config.toml
model = "audio captioner"
dataset = "notes from a synthesiser with random patches"
train_examples = 78125
gain_aug_db = 6
time_shift_ms = 50
n_mels = 64
hop_length = 160
input = "log_mel"
spec_augment = false
win_length = 400
tokenizer = "char"
vocab_size = 30
encoder_arch = "convnext_v2"
encoder_isotropic = false
encoder_norm = "layernorm"
encoder_activation = "geglu"
encoder_moe = "top_k"
encoder_num_experts = 16
encoder_moe_every = 1
encoder_expert_mlp_ratio = 0.5
encoder_experts_per_token = 2
encoder_shared_expert = false
encoder_patch_size = [4, 4]
encoder_conv_stem = false
encoder_depths = [3, 3, 3]
encoder_widths = [80, 160, 320]
encoder_kernel_size = 7
fusion = "cross_attention"
label_smoothing = 0.05
decoder_width = 256
decoder_layers = 10
decoder_norm = "layernorm"
decoder_norm_position = "res_post"
decoder_activation = "swiglu"
decoder_mlp_ratio = 4
decoder_head_dim = 32
decoder_fused_qkv = false
decoder_bias = "all"
decoder_qk_norm = false
decoder_parallel_block = false
decoder_inner_norm = false
decoder_positions = "learned"
decoder_cross_attention_every = 2
decoder_tie_embeddings = false
optimizer = "adamw"
lr = 0.00082
beta1 = 0.9
beta2 = 0.99
eps = 1e-08
steps = 9900
batch_size = 128
epochs = 16.2
lr_schedule = "step"
warmup_steps = 1980
weight_decay = 0.3
Rows from block 3 of the audio encoder of a small audio captioner, named by matrix and row number. Rows with one number within an expert belong to one neuron, the router's apart. Each number is 500 + 50 x the weight over its row's rms, rounded and kept within 0 to 999. All counts start at 0. Numbers have three digits each.
After each expert's rows are labels from the 100 clips, of 14976, where the router gives the expert most weight on average: "responds to" is what is common among them; "band" is the frequency band that holds the peak. Only what is clearly more common there than usual is listed. The data: notes from a synthesiser with random patches. In brackets: how many of the 100, against the usual share in percent.
# router: router (encoder.blocks.3.mlp.router.weight, 16x160), inputs 0-159
# gate: expert gate (encoder.blocks.3.mlp.gate, 16x80x160), inputs 0-159
# up: expert up (encoder.blocks.3.mlp.up, 16x80x160), inputs 0-159
# down: expert down (encoder.blocks.3.mlp.down, 16x160x80, transposed), outputs 0-159

# expert 4
router.4:477479564460563516544412536526518528578515510486443608503490408438506542412535500645487443475558514435527453459475477557534495493490347454456525559490604506511460477490396434582569529491432524449506557549471427493501515514452526444541548537560518513546506456496424424390443493452504480519502514532424434512543512514473513534443492562545336570464543519494537463466545488475483562505500454449542528501499543509488505621510593421474542508494491535521477462467516529541471444608525596
gate.3:542589614383511532458505505486504505435525455475508520535548482474449447417556558528561397517573425448583536564485474499473526517569464512487450581430404513647542515487527441373552471514505459552551527508511441518399554517466460488491494489503529453576512484455413535484453436532479512464487590472514420454596480464480524585467408472546435530489502517468604436515499565503513483481448556504512480559575551474448564572445465470490446530522435517496618517483560468545477439504496558
up.3:544627506459453422484528537527426469501441509451435540496519551473519457359569569412562415575551451440540565511469455509555531537550405571519507505498420498596509553502473476416526409474493474580502495522524515526435506587528442478544424526458561519507480507518470552516442369453535484477454537509537490452604582453517510461529473479432527529519462515472583471488531463462470534458553526486495551399562542467525566489470466491409500557543455503489576473534449432636530497490595484
down.3:502526444483486523428443491480599665538492493544517511555565380557367503543413550490456576532512560545500435430497452584478539510515467551452454407502541519574485490537520441522471549397485392492517496471491455488465467632436525484494526579464536502410592515542447533544556551477464531555448482501535491539424545486551489499471499538449460483435444562433493542529490426544483499486459428431492548512509566452391606579477529479460499485458506474443457474529479421505570498473477500
gate.4:481410522413512555564520510455505473537490513538547557474503513424462479483560580565449459458582503462511390514440401539477486582452487454469493554478528442522557480575453504509446525445497607568497553455508488465480552509393566503521552474534539517459500433422481472396461545528430478540512640423431491425572575459525464520493547516556432560430544439457479472499495530463515471483475524433564562621507515482479598520475507463370475504558512505609490443439508506530497447588458511
up.4:514527539536407378514577495583444491503452471537589522450441583441551592407569507430584506540530464461509547440470495544504566449555454530550385513421493531480512525528555452497464489463471441540452507516476484524512522538523552505586425401570516476408577508561578460468461467436503480527466526415547510533497527495545578464618536551438525517432527515536587450481583502465518520435549445439526567486452606463515495549550493465482508451464580521487575468485447507581459489527524399
down.4:476460497534469542495425530559507562565568469513420547555541492472500513474457460451500425504505519593467433459541506625445556510437505543459395376462567484506515469516514499532447569409456472454577543484577460498426480535510467551491560565505573457486495573480483463551452558465536484494436474556497477507455534468541465505540592483495518503479471540458563497588480502599407432433423534502456521601549416366492502523538656531454510478420538495472478461478532463395531502488576514
responds to: echo (75 vs 24.6); pad (55 vs 25.2)
band: 1000 to 2000 Hz (30 vs 12.5)

# expert 13
router.13:447401523545511436460334562502578445429473542530452560489568484460536495432462412593546464419499505483440454563492546503559459550449432547481535459469525414578497431564563481508442552476330573474497482473594536514510559473479576465403516478508576593500534498471530459538432504559470534537386545436556630554477532534484470537486504464462483544461443540504531453530529512543548550456460533491507468522494430476484541506461533506408501509487547489544445454493482510490563492536423505
gate.3:456511442506550591477537454414515600518523519435470492597510494558465483400511542423497494477503555469528561542520584379490582506501532589509542530460451441542495583426437529521518460487502592552542436485485563555485483463590454503487450547518534451538537564475454488383502477568478467421507360561420477510492471559425483577405418515504467575584505462396472478502455565504406491466576443524421493420494529477488481471474547517470539559504432472469535513461557524582493526503523502
up.3:531537496447507501512474547481475548507482481585509494564497457552562458434486484505521521553422554503497592510423492521544505566527431571474554510470469522511568520472460442504466545530491466527432588550455451387503554504532521579580500450528457496513467663519476408520459487464440498483461458507382437350421451502409559470471541489522564505630521484530476481449430518397549470499503545419470582531536470425486533439526436540532548576425550413525537585464528560531525509545532503
down.3:486490517544510500505453455529472433516657400515476524501563425487508435500519631549470511513511533530522483508500592515513489510545467415475539570431500543504440573466480463515558489419464510511524534485584548457474516470525357515550514513511492573533448518431472377481406465503401500513507515457437463448461523529398472552470504569513594566472510366560523451497443597508460588462457501445554475470432534555494503525510491449463609459499406522471518528572423506546484496536494592
gate.4:564442526459508471480528525446508567482556530457526485499522549570528502576483529500536479478418605586516511539472539436460568538498409404458607492508452440562511519476532489563631482487484517464530506562527475616474521428505480420513452560476401531493430515421423380540497436535536505509562528517478497445416540477435551469506492505450528566535486469490617622516486469456494520507495432520468526538409548422553544537445523535431585500563397433480508482430537486502553570551443546
up.4:419563424507553504493466433525452478520497502554465486521494487563577537440547507481445572503508478434535540437452461531495420453432572600598445556536528527451489549451451552392402517522549568548397486535544496497432468501540413607527474493562528462533521575533478571457495481522501516469476491512439476515565472525477440529468476505486413518559452523472392464403441490571412490463593563577467550509542480464427481440475458513586544611431557569525538496401502478470492458418522474
down.4:412500454407526584452534475510495529480426534540563475518508430576452458533414578519548514602426427623518489459472440585474551444535399490573577550480541457515480471421512400469529444486478485560451547533517552521499451428551385559516468449523506514505504530448416512509545506548467556499442535472456478485485553541439409438503535522459529490547472505449544517509455560549603511520409477501543568460540561478415431403510466490508472535466411479526566585479547559503554414538534541
responds to: bass register (64 vs 22.6); pluck (64 vs 25); oscillator: triangle (30 vs 9.8)
band: 1000 to 2000 Hz (48 vs 12.5); 500 to 1000 Hz (35 vs 12.5)

# expert 0
router.0:465472492455425418414452573420540455394523489444430500421479420506541485506523593525507414456555460410493481533511538450549496571505559493510545524517429522539482521521543482494487504481403579504527504426500525545419382551459578470529469572494539599514499531575515500570465514497467512595429548503380498525659480502524441440527499520451579562584511533493554517509506499513496439528411537489510388536580444474504579463445585496434562502489498477518470461496493515472586516530566503
gate.3:522492461514446431512491508414472467412522565494420470506438521568482413481447600529573602521489473458593510471457423557504548586527512468559471596516407441433456458534538559458348506464495563505523537498599494483515447618498480465495494536532483526562442561530460487552508479476490424565438540548425507457555534537583493433525470497462581599565482495551493526469531532504559554592474551444512514536585469444528603483573489492487469549472572505462478509518467454435472487390525510
up.3:501493459492469622481534487582538547595471489466567493463587469406501556454538472458449406560493475579428489527550542469461453415454523567455544486461508552580541520472493401576638543554530440500488514545438516539528524433470488500518526446456565526430541439500483489455484516528575487448548476397517494508483448491434487555463540517559428394485506481390464415578508513471449463410497416510544458489383549523491400505459509546516524412476467510534529493543541524583531512602486482
down.3:455498548574584507461525487528620485523459486504478543532515425514419529522483503518512577555474467540391504523520547540478496457506412571592446523536480442542437461501471463458573545469490454477499568429607544396557472496527564588551470539511540559532401457406468412500543412512421535510501504474520477449494494536461447509386465497491490400470484463583561510482538501403609551543435533434572522551504519559451524471539435485540579569471473546454567511504527516617535415506519504
gate.4:605431588372485473466473490440538561442540549446471455407569487502442480551468492540406520410502443480477498487486532421429378533501482459454533523554422572545474515499528473494484459565576515502585478531567529473440482554491560480478451498506465552543503491426454545514477496528467547518488550480524420541551444535483483520483488481527585399522436551478577528481460556473514447463448444472470469612529519540576597508471418527518505561521461462521607524591549471439569470608435595
up.4:579463560475497438443513424505558469508523572527507473461508487512428487459451536462476497502536504533507535439474517498468396551469595445415502577581439571502438476522570481569549455523564448468537596532476436534403499497532541441516418538500444506490544454453460424587505495475538520468530541491501554494531425505489547493536548509541665442551485513546575462507448562427531394472419476443469385564479505575552535499416464462546571491582403515430522496577549495460535504606507508
down.4:535531614519458496547457533486467530543564497553474443626516482546477493507458514545591519472549535502477495547513470521522534604536506519496438452475495476522475474513503526486493472498589441502458528339497466561548620545517455579439477576550398507486553530511522535513573468435456465469536421468500631562415467414440418524575541540422534473444461449472547543533521445458445454616472475428425495562461445397549423469559530538564454443546504487512447468544519492475533528456448489
responds to: pluck (99 vs 25); triangle (34 vs 9.8)
band: 500 to 1000 Hz (36 vs 12.5)

# expert 9
router.9:478526455486484438444442488497545458453505574477477582422498482474460444535560488496528461414521504511483491578449518513469473562472534508414560482526559404618538489520431560476422576456403564493474550496546564459502450481443595472505586567523559586480528450517563385525439535586501527590440559440421508511483495531558462533577437441540557434492565498488501443508553570489489445488437549520509507614455459484430571513525558523470465467509495493541468464458388461508633440520550481
gate.0:526480397466483586475457551528525471490496499430552478668457517625507526468489518452485545454504500516494501492511482398505581481553509506575460519515516475456528530542423508466611535513535453513485424466440564502530508534604501547461470370482381406540482571501529500578544511547466475551607371552527503528397481589445435425477509501524461489579513401470416601445478514513477503498540468470448557425502464504520482490482475502562482505484482420513556502467437546499449464483447540
up.0:445427556464538481604490482431504480487513568458476502489488475493551517485522487516463445496554467471540526498497428598598425501464469574499545524517517550458531510428569458510496567389567573394550577530614462548482437541458444531455583576556569501490487398483450530424482436453528481509429543509449507500504586467476496601533443499430413555436438532525521467556472515467491514445576523571383550485500455455407595444532453442507550553542423508485450542502551411541499473468471523
down.0:458459536497437429429538538493515421464567435424502560535558575576581492493450534602544563474567525437538529467583451497499499572566506493465568448450454446541574547536524486445570449471508479511465465510470438436377488533487456402486532536559357523470493504473473590521483482470513435512500474498497467522476444513406444588431455478564539448538589570522526521494434590516508550541554524490568527492486506485471427592501468466416513513452456518399514465542573519617429504463438491
gate.1:431453583451482530457461465501510436478495418573558489519434450511499522527447498530457555459594461393432488453434531570495477559439427494489470429528576553550427479465534521450483559464432541506403539514451549426441532459507630481592472527445477507566442486442532557547581495595405520504507562538372446530498468459555434616444495491515443401476492476509483543508461552508495467484471454528578580470579487521443518494474501432459467562562491481495570480572474553495527431559550475
up.1:560546416576458512557518563507466559531500516447482512532554579509473494478513505428542468543433574590534517518548500454480538435593482515508477598372469524474546520459462531569504505562522413496567464535559501555553487610571361517465506457580521502431509582584490455469483448404602503506478448491597509471496501513425533381533541480444527550558468482525541453452486474592563553495508481441438485520436443496558501473500469556540558441458449495542412546498521444526514551402479572
down.1:512513552424523586442383540478526485473554486439437539547558547402599552474499587537526412544574434477545526425463487553492567551438554390584494492474556528571533536507397482580509481473523525470550482527424438546490581493461580363438491435515517520471468452518438523600481461415527469518556474535557477541502458527483561532510494499476496509467455482506502464500404575561472404531557414517485441494580542464514555506439532488435457482517438524551534546458513507565471571496567435
responds to: pluck (86 vs 25); bass register (51 vs 22.6); triangle (34 vs 9.8)
band: 4000 to 8000 Hz (99 vs 25)

# expert 14
router.14:509426496507457481466398554512521502470580561480562557478525547554405432494576439548468480442475431495487410592582579432591512478548598427472534378476528470491539431482486548551468510475470401533491515410462493447431400459551418558545542581549464508494516535448501438587431604525481527559496532449514564479570437529529520444505482472597562495498496508569577464544479532489525491462438552485466462481546465469588500550503531539486547493482526504561424461427510460500594537565469484
gate.3:595496504527438471463478478445512465379466440445531489479565566576465477618495477525534551510493563543554491469512501435493557540507494586533563455488548481427511432582543493463428436528553454359654540434515504447555498448498539543522554529521446532453421582492468471458484529443465497473506518639513447493560458465499540541443422476460560538521542490505508430534526469435528411438494485554470455610540524470433556504487512438422447590474525536522429522512509439566543497518584485
up.3:568474530513433495445435461474505448439412436454539543505541548553451451599521480543539545497506575566565448454545530430531527525529491521522539455486578482439508444516524479473432387540546445356627512458557516469557490446445537529525573488478397506411434558552501438477440558506470516482529501672506459481529445475509579500455489486470546533506583523465502471550548477431561504431463521546482492572571574442409549494545490452458437536484497537564467544489487411541568477495558512
down.3:436610489515483545571518514467503521476488553539546522469474505474504536532486530512515491528557475614464497551455542444516522444583474607363485482496488462631505472536494532487549434549405486556547427514528468523583481549534492602524559538433534544549511479532541531517497509418480471549440570466613533559526489467475519513385522546655523540489456507490583567561460527385492433539502551392499456436393511502465507552481517456481488467500561491603470544444550485417473511498454485
gate.4:522451519515469480473591549435518437549516425527477500585549580569482476547491521419482539507505564567556528511525522529521579562511536542482542446534518472531490485578395562429499433551433378486536440473514480506460495560503541469561517504517443521503490561456531465516486554470472486513485518583551447417497394455501528461539485462497533413527559536445544467468455536383549507452536451612533543458508539456465574485526459479437330416543630508427480401577458560539506454538535494
up.4:539429497457548491483435446412501520460506513509575512461424438378527540461467419587552597501473417511518513516480553489484480436481492479554499574471483506465601568440580467581513566530566626510482616525474523517502508483444441558452486504470542483463539466512524500485486444433565516524462499363563579528464564555456506495479518493487493557407494460475432504488415486527472474553446520451478425570387533523554468546462438539483521540514539410599508478409477470500530597534433419
down.4:521427535483481466393448514480576523476426499502501462391479521469565569536509559471498480471414550495533489443448439498532517483491544481464521479456435521522472517455467536478441571457540432488519549400598461464447520503566503451568521583481564522446492528468436561561505492619618558437527453542468514417398559548467515459450537437429443413522472503528512480505420550563563427467427535497579550540535579478379535487421559458397494579545469521498427462570516490464500568507493514
responds to: swell (82 vs 25.1); tremolo (64 vs 24.9); echo (57 vs 24.6); triangle (35 vs 9.8)
band: 500 to 1000 Hz (50 vs 12.5)

# expert 5
router.5:554573433441449540423581409501523522416522447567545479538510521506401588502467489500550517533469511549550546565513494474372546568459441448472530524409445484589521497517494418455449595570511444451491557531417511435537553601554494468461436500436490487468479535528558445478456532509533544483520420510510440401406576453541524550454467494563515515468589421478539492545497477413442453495432435448527497548412538487535552485493479467502442514519586475449564505548441535435481508612485542
gate.0:537428651411485478442519504571487509531429527625425541498438529535480476548588507461482514502504507531577449447462519489450475504506629477491565560441472537520417504421481490464486526458574533465525520518463417442525514582477456519472514523459483475560471530423495459438452511545541543466566482491538477446463450516508514532407484596488512510502461539431500559546514481444384505539504473561504495568454576386458564471578461373469535587545570481510462429446478585439447428505429516
up.0:535416503593439527527557486484562469513482550455473451507439549470574563554580503475490509517535567549478502535463463506513521446498596534514527523499557551464441482403487484535533550510589559491571550416530503482557469544448414541412500468531480430471478469388568556471507464414587395505614497539445611500460475512463610425460493548464516496540493531434464588535434450525508550489516529543414536493414489437420413432519494465487520535546543469429425422526420509472460569467446513
down.0:528539494481540427540459516581502432521538514559481597573595437519479528528466498485427393504450473568449559434502573401449471487545442501453476516555507498465512486438534565582528530466533512484445523547456501479406477512522517500497517462385524578485489555457476521418501552445428518496530460451472545462542556503476418602513520632462520472457431483469522441528515425535495535456498476457416556588495537491554514428494516534499492543435464524492400591546485490604534339440439578
gate.1:520473510478442468518457501526529576503452506540543569452520490489471496550520492500488504506576456520473572508498480500479446625491485421483528398449483495489470551590483497606492505518383501535520515542437508473470497571484490504483432436523507536478477565596552445552424536421544509444510485431493529543546458554429493451575570517500568560514568352532507365512555537474565520466457484582468524516479532472527578493443465552513541471466431420616427436466519623548549465492531354
up.1:507526494480410528476390494544467560463438465499614535487408487439456479574480533452455549558477480514561549589505586477498383530509451398440526431498419508497503599527521489541500530536439460543475415487511495481530479398573485548448484487491435521422595553564493382517453544457553541465449421387562471528506433446551445528562538486559592420508522450494483492518478517515535498502538438557429485500523537517417527509414429560566512504392469557565514452471554555497484495514508519
down.1:489473535486549528489507513441500572570452532473577513467517450521458484479373450507549534503555533545392435554530609479579593486507493578472558548600480449343617538531616528516489478479455528546511502451488579424551470498491456591449585458470419458524538490493571526464602510604480568513565546517474576547504526521567527545533484530480455561487481470465504492517495503505472547509465434570475461432423472519435525576574522541495390506537438487536462496453525482420513476443479523
responds to: echo (57 vs 24.6); envelope: pad (51 vs 25.2); harmonic FM (38 vs 9.8)
band: 250 to 500 Hz (50 vs 12.5); 0 to 250 Hz (38 vs 12.5)

# expert 15
router.15:519524535521551578491574538454491501516546513469485537509526502546585469577424481443515402598413524488393512460456532536572450506525531523491472534421470519530522553506578454493497446536550496510441485564586540540463575441506428605474456400544495428474590536540466559484563477497494544479423445489525447505500479441437523554515513424515436432424553418513494453423503577489567513496582503506562585535509547590442479604495485504543543483356531516532523390492578476496417538512522556
gate.0:480547520411552498458547501511608407431554481571459455427456467526554491553482539483511489496519521495503532411426474566450487514468575450491538560519580450491495453540607559466477524401429470490520549480406535408487527509492572585481524473473453545565600489422462397583510491541406566481500555417472422498540489443558479610407489441502546514487436427605503508532504544454485422524464483470529543534530433478496520436433512452462487511535541567499447508527563488397451507504408469
up.0:462492487539598492486571536478548387472545528528426509501439513636570434544475512471496455438466491443535516342423454557443526592473544500526553523466505495562450435579542602489463435493395465492502495424527562482501507496520535537511518505532487508542458559503435419643528448522410597538467541501477508516502486491468415510474489444426643491564465489541426563541531560507477458533508527461470536474548445456491585433493510502525473554494532496491407483547550524451447560425469510
down.0:447519538527567565485559514517528617493479475593550468465488538520398490576483446664617550543465446502451453438580443540466535524556401516441505529451517503516505423570525528425461470535469473614473579481529459573532502501514446503486565516466493490561575554491501549496550561523422584500488488495397487524477514524472372469527393548486531568523455546457582515540503465487617474503445466470402556538431465482446476512535511558485448490478544533508536477462580414500517507490545472
gate.1:506467513577455498561477485530475415471450459532498468441535438538460510521486460473465536605448582490454560487424447467454492422519405539504483567538471443488468408557527370493471555482555476471503494348495541508600562421534543463490541459498521415430536481464499541512573446466520420449492489496634536446589593462525562517537578435485502524506569505519480509521449524424618452511461566449540502551496485551535430580480564449494498469547441491449456463612464510531424528514487533
up.1:423492520464502555499546479563507458505544602603491595431510460523488441546462490532489610543538463483578466547488423466461526482425540412531548420609472499437518468486519535524561501436470534525537450451407460564459491474473514557475634507550489556550435545444416438515573488481456495519559508519426484544532449479529418598495511540554498511543458465606490548585542543550431448462559525449483409520502418479471466450492600528495491418566495505483556560475428459400464472546462464
down.1:569541533430505515543523506545572426466552530573398424508577429485476542579432502571489599509480486535493535461492425488581503480491471533511500505507477469599425530474509435590556458578480512474517473514407324485553486468434555466540497505507564527482493469481416535529588480526473519480551467552547461492563493478420564573460589429525519542521485566517456539494534436538573481464500546529544545456556570603477560573485556455538522504523506548402435417503551524514560513455457384
responds to: noise (86 vs 10.1); echo (53 vs 24.6); pad (52 vs 25.2); filter: high-pass (45 vs 20.3)
band: 500 to 1000 Hz (37 vs 12.5)

# expert 11
router.11:493515462519502502514550423481397510520524461517565423596437493570461524559444506465491680465435463604526477521491485509557502474500447511557398501581494502403499464486501558542587457437538472489530466524452466557535531463536470517519461409513470449474512515547497507452531509432543467430548414565515488462417540482484403489546560495467448602547487413521444587455477557466526510486526442464425486416590453464533559456504419561516542447606363522492522535440529525460460529505490466
gate.0:563408488513459518471511475494524474458469452436553498561407547499435529542491544414591602384537476499556498494483462409439537482407470523573440469592547455485506551538527484596496618420489474398533484393456516521503510472510552545424557430529420419488448493505430527507521518502504498498554480549519440539513543443458499529431434443495458550470459506452481523589462481428438485506473501462558500481464522439479597453445483415480517471629426544525494489565414486577498524490422434
up.0:532507530545405500481516569531537391457552433478499566549495489483543476580482543457531496543520534507577497506484356401454512508448465535494463473553477507479538369539494535482559563514491484398577448431524482517502570416538635519480587479426523501523348494497457470582572478489532483488525547526431447539490530456576529578451446510583528557469442508500513469575458481477436512529411510455565478422522455508507532536411592449552448408533484554472511478477452539546420492514511522
down.0:478454553392568540456562517521396513443605512427533489492548476455487483466447623501557487471553442488486454518564372539466489438551486445603431537498527487558463393599549481372485516488434520454475409451426469543558483483470419603465503601449508470512504483521475564494476494525521467485576591487522481519568491522521474554524473563467506598463536484468451527556455515488421397453482440490498471477430538440474428480559588521540571527473556454486491528504417460470506535503537495
gate.1:475515506487447586560505417581432484452488542487511465551471525562587480553479473512430558438399470540589529550492450480457476590444481502516518474562453522476454512524549532426445494478599477459632572444482447534414467492494485520519499556471451468462479561532508547425500475501458531469643516484532495458468440437490444500391505554560411484514537505481451506601594546542509432396485524509476486474590540491415462445465490470452454578549439414526523565530545520378439475525452505
up.1:500495439459496533546464380535542527501398443483511438482473517510514492536505577457460613469424403568569500425467508446434484574412538579470434512526485442444514459482493488474371529483530513463557551514426470497499487514482493499581467482444484437472464518581536474440458583564506474440612542500509544395448482458529471458449469587533414517544519513455430523617528501508463529547459549465419462519563570392466453457504445427497502601573447414466520513572543493432481514505506516
down.1:544569487515539567502475475567573445515506440542453498542474563542500445552502485460587576587517527559553524440486380497413447451530506561479489501443454504504450486429537488515559515492484484521468511442530455510456564455566426514508524497496478532499416532512505548500540430494463402451357487454474459441510551596460482529381547601556437542535418511495507552566509414527527502483546517460483563525537573467548463414546480510473547630471473555476534575476403549607515380541476470
responds to: bass register (68 vs 22.6); drive (56 vs 25.8); pad (51 vs 25.2)
band: 0 to 250 Hz (91 vs 12.5)